python train.py --arch="resnet" --model="image classifier" --dataset="drawn small creatures on textured ground" --train_examples=101725 --image_size=48 --crop_scale_min=1 --horizontal_flip=true --translate=0.06 --targets=["colour"] --num_classes=12 --norm="layernorm" --activation="relu" --drop_path=0.2 --depths=[4, 4, 4] --kernel_size=3 --stem="single" --avg_pool_shortcut=true --widths=[64, 128, 256] --label_smoothing=0.2 --loss="binary_cross_entropy" --init="kaiming_normal" --residual_init="none" --optimizer="muon" --muon_scale="match_rms_adamw" --lr=0.0047 --momentum=0.95 --nesterov=true --orthogonalizer="newton_schulz_5" --adamw_lr_other_params=0.0021 --magnitude_pruning=0.7 --steps=13700 --batch_size=64 --epochs=8.6 --lr_schedule="linear" --final_lr_fraction=0.05 --warmup_steps=1370 --weight_decay=0.02 --adamw_weight_decay_other_params=0.05
Rows from block 4 of a small image classifier, named by matrix and row number. Rows with one number belong to one channel. Each number is 500 + 40 x the weight over its row's rms, rounded and kept within 0 to 999. All counts start at 0. Numbers have three digits each.
After each channel's rows are labels from the 100 images, of 14976, where the channel reaches its highest value: "place" is the part of the image that holds the peak. Only what is clearly more common there than usual is listed. The data: drawn small creatures on textured ground. In brackets: how many of the 100.
# convs0: first 3x3 conv, stride 2 (model.blocks.4.convs.0.weight, 128x64x3x3, each kernel summed), inputs 0-63
# convs1: second 3x3 conv (model.blocks.4.convs.1.weight, 128x128x3x3, transposed, each kernel summed), outputs 0-63

convs0.5:481506534488534500410589543572573532500544523452470530508436484516468500405551520463500545501548505496505483514467546468500499575568485439571468500509461556516529500451432501513510467475520498
convs1.5:511536534452518500572515460484498478535492492456501474414581526527594516510617551536491512469451545513480410579536540516489504501427494501500535533538446453582463523491480495550507466480510502
place: top left (100)

convs0.99:532512381424500497514486503614500534468537500462502499546504466566462500515549454503500595505474474494478455440501503492477469500434514467611531512534539500496490464527475535476502513491494565
convs1.99:420515520529518488515608553514494500581524527471435522500475492516500485513534522435439473517559511490438512477476525475564444521539475466491458518480471444466515493441528511495585475485480511
place: middle left (30)

convs0.30:516451494507573505498475468480500550545527431420458485474575500588418570507469477478547490472551489509486468487488476454454513525525546459451422551464461497466572447483536502485523505480508447
convs1.30:534493512486510548514491496522507508519475481462491477490543431526497503525472543516434548528460526473435477608519536454484517482427462489574513510462527524467665464621500481367470462538553498
place: middle left (47); top left (30)

convs0.75:458440527486443520500511527489500550556525496472474511542485469530592526511507509484518491498435500485510451457504636486518531487465451582467500481553508516470500540500515446596540439437487458
convs1.75:512466552492567494445436426484540500500500552545542506512580459459463555466507458500533588500401450549477480500512514504476451504481581563534538505500470564522523527492508507482503500550407445
place: middle right (32); bottom centre (31)

convs0.114:466474477520487477486500513612570500504505482527481530451543517450484471434516489431500508500555500483511510475518567411490448458535456485552560486448503539505468604484552567513503476545459541
convs1.114:490531531473468500517490514459541496558492513587516519473535544522497553520539439499498479537534501444500463474499530532505482462494450533447510568485484462520403458402455533470480489506516500
place: middle right (48)

convs0.24:535520511564531464522482547565452505528469450497500489553487500487500467541498520529500441500471517459484518535497479691581486519521482500493495510498493470531445456478534500523483528500482400
convs1.24:456491426707521441435430507576522502476386517477445551458481470478471512493476510488534504504537441525495534500610484545516526500595525500509475500499494500473506500502454414500481460509515515
place: centre (36)

convs0.106:549604419462622535456585510492500482515448563468523490435546490458579517523507503526441525498486500498470504500490475537487529465511456535511477535473457552452532509477465490443473533513516489
convs1.106:509515501562592506468534518509500468486473480481529573484509404571546428508481479493557510562507478489523451511461535507529498433529476475532487492492539514509559500452522591462500590511492527
place: top right (93)

convs0.52:465496430511494465499417483492467500440477516517499545500524552497556484475526472475464534540555532500489509552489558405523511574475575514465523518485489487552468489566471500449501440569544599
convs1.52:524525437541551518535474551457572481494510432447530541616519522500498518462505516479445509500408519490458538441499488449572513490481519519473473466531494500532455486393518500547508528488453459
place: top centre (27)

convs0.86:448491465496498526438496387507513487478482503477529491460508492484531520506575529482409521500474491531513519494571629444500524518498471502531536500514485477518537491500519470523470470527478644
convs1.86:529490470501674486565451492474520472500500463548540550492515582500456512504445489493482453469478487485445539534483461494471487512480496512535500560478545496519368538390520496395588518458567495
place: middle right (30); centre (30)

convs0.90:514500474504539548516571472500637490486517472443514502500446500470553462492467555443508513456483500549527444508455603531474450571495500430529529470447463500508518486464573505536466502496514500
convs1.90:438548503461501575487485522495510495480495518619475477439489481441465505532618517487453552484461560500510494425500498511449447557474482510488516538491448504508502514463518434488481466519480457
place: top left (47)

convs0.20:552483424530452500522488560428420440498513493477456467591514495455476533495497449546417474478479557501511509550500515523549537465511523517579508487481488489508519485468611463507520488500500581
convs1.20:482521490477496469461446594461513473426509496509589489458498594510395530500562561518500520500423536430475478472450538551485563500537526522474502500478535505526549518388505469500454457447504474
place: top centre (53); top right (34)

convs0.109:452481520565503516515497505465466457391500634466509596510516512484538499500600513492539502507471502452520466507426540499490517465524512490492477513594485479525497554523507541509465486437488498
convs1.109:552426522523500521540508517527591517508529391500524550484480436500513489500523500463571500509618500669454529493500477478517517481490474462524465490490521529430515521500580493453526473476464538
place: centre (44)

convs0.48:512527492547500516573490480481472500488512500534500598564500486451479516530459465526461497500470584506500480478397600475516523499493474500526541500481497480524539531501457568480500489466431630
convs1.48:466477563542418574489536471511573463463476523479492414500505485516491520538509480548513523500500546530553572496524505516427491463466501478500512472450597497537343480475530516515464487489531552
place: middle left (40)

convs0.58:461536447501584522523526548500552512507449501490465553454556493483500419548516476488485450473486507489546536475446477445500500503468516588450522500535496480528452500486608543549592500501442540
convs1.58:488473436588546464388435468502441379443460551515480500445609478567500426500508500454576509514454487552522558478509500513512543524487500446515600500484485477474517515500409390543489487500502515
place: bottom centre (45); bottom left (37)

convs0.45:482612519517536501521481474507443508533503500563552444478546522494572575472500475588444461505468427517500541410494506443478549427459500499468482508523500465449483434535490507534528500501479515
convs1.45:482527544600418443523482508519466563547466500456544500462451384512555488521486500491539450466491463582489588479528500500492524496494541458476532513496515472490542439541444537537512508507415534
place: bottom right (35)

convs0.122:471462550613546445481491437500473523500540500456486487504515525489464509483476558481436441473476500504510591578503649500500493522524462492497474491478520483524508487486518515497450482516478588
convs1.122:425481508500608487496484530463511520564498496566500562504456498517554537506522521555497456517522483506583495480479468558462514467473521507492453484487500504463333500466546489489430560471515537
place: bottom centre (33)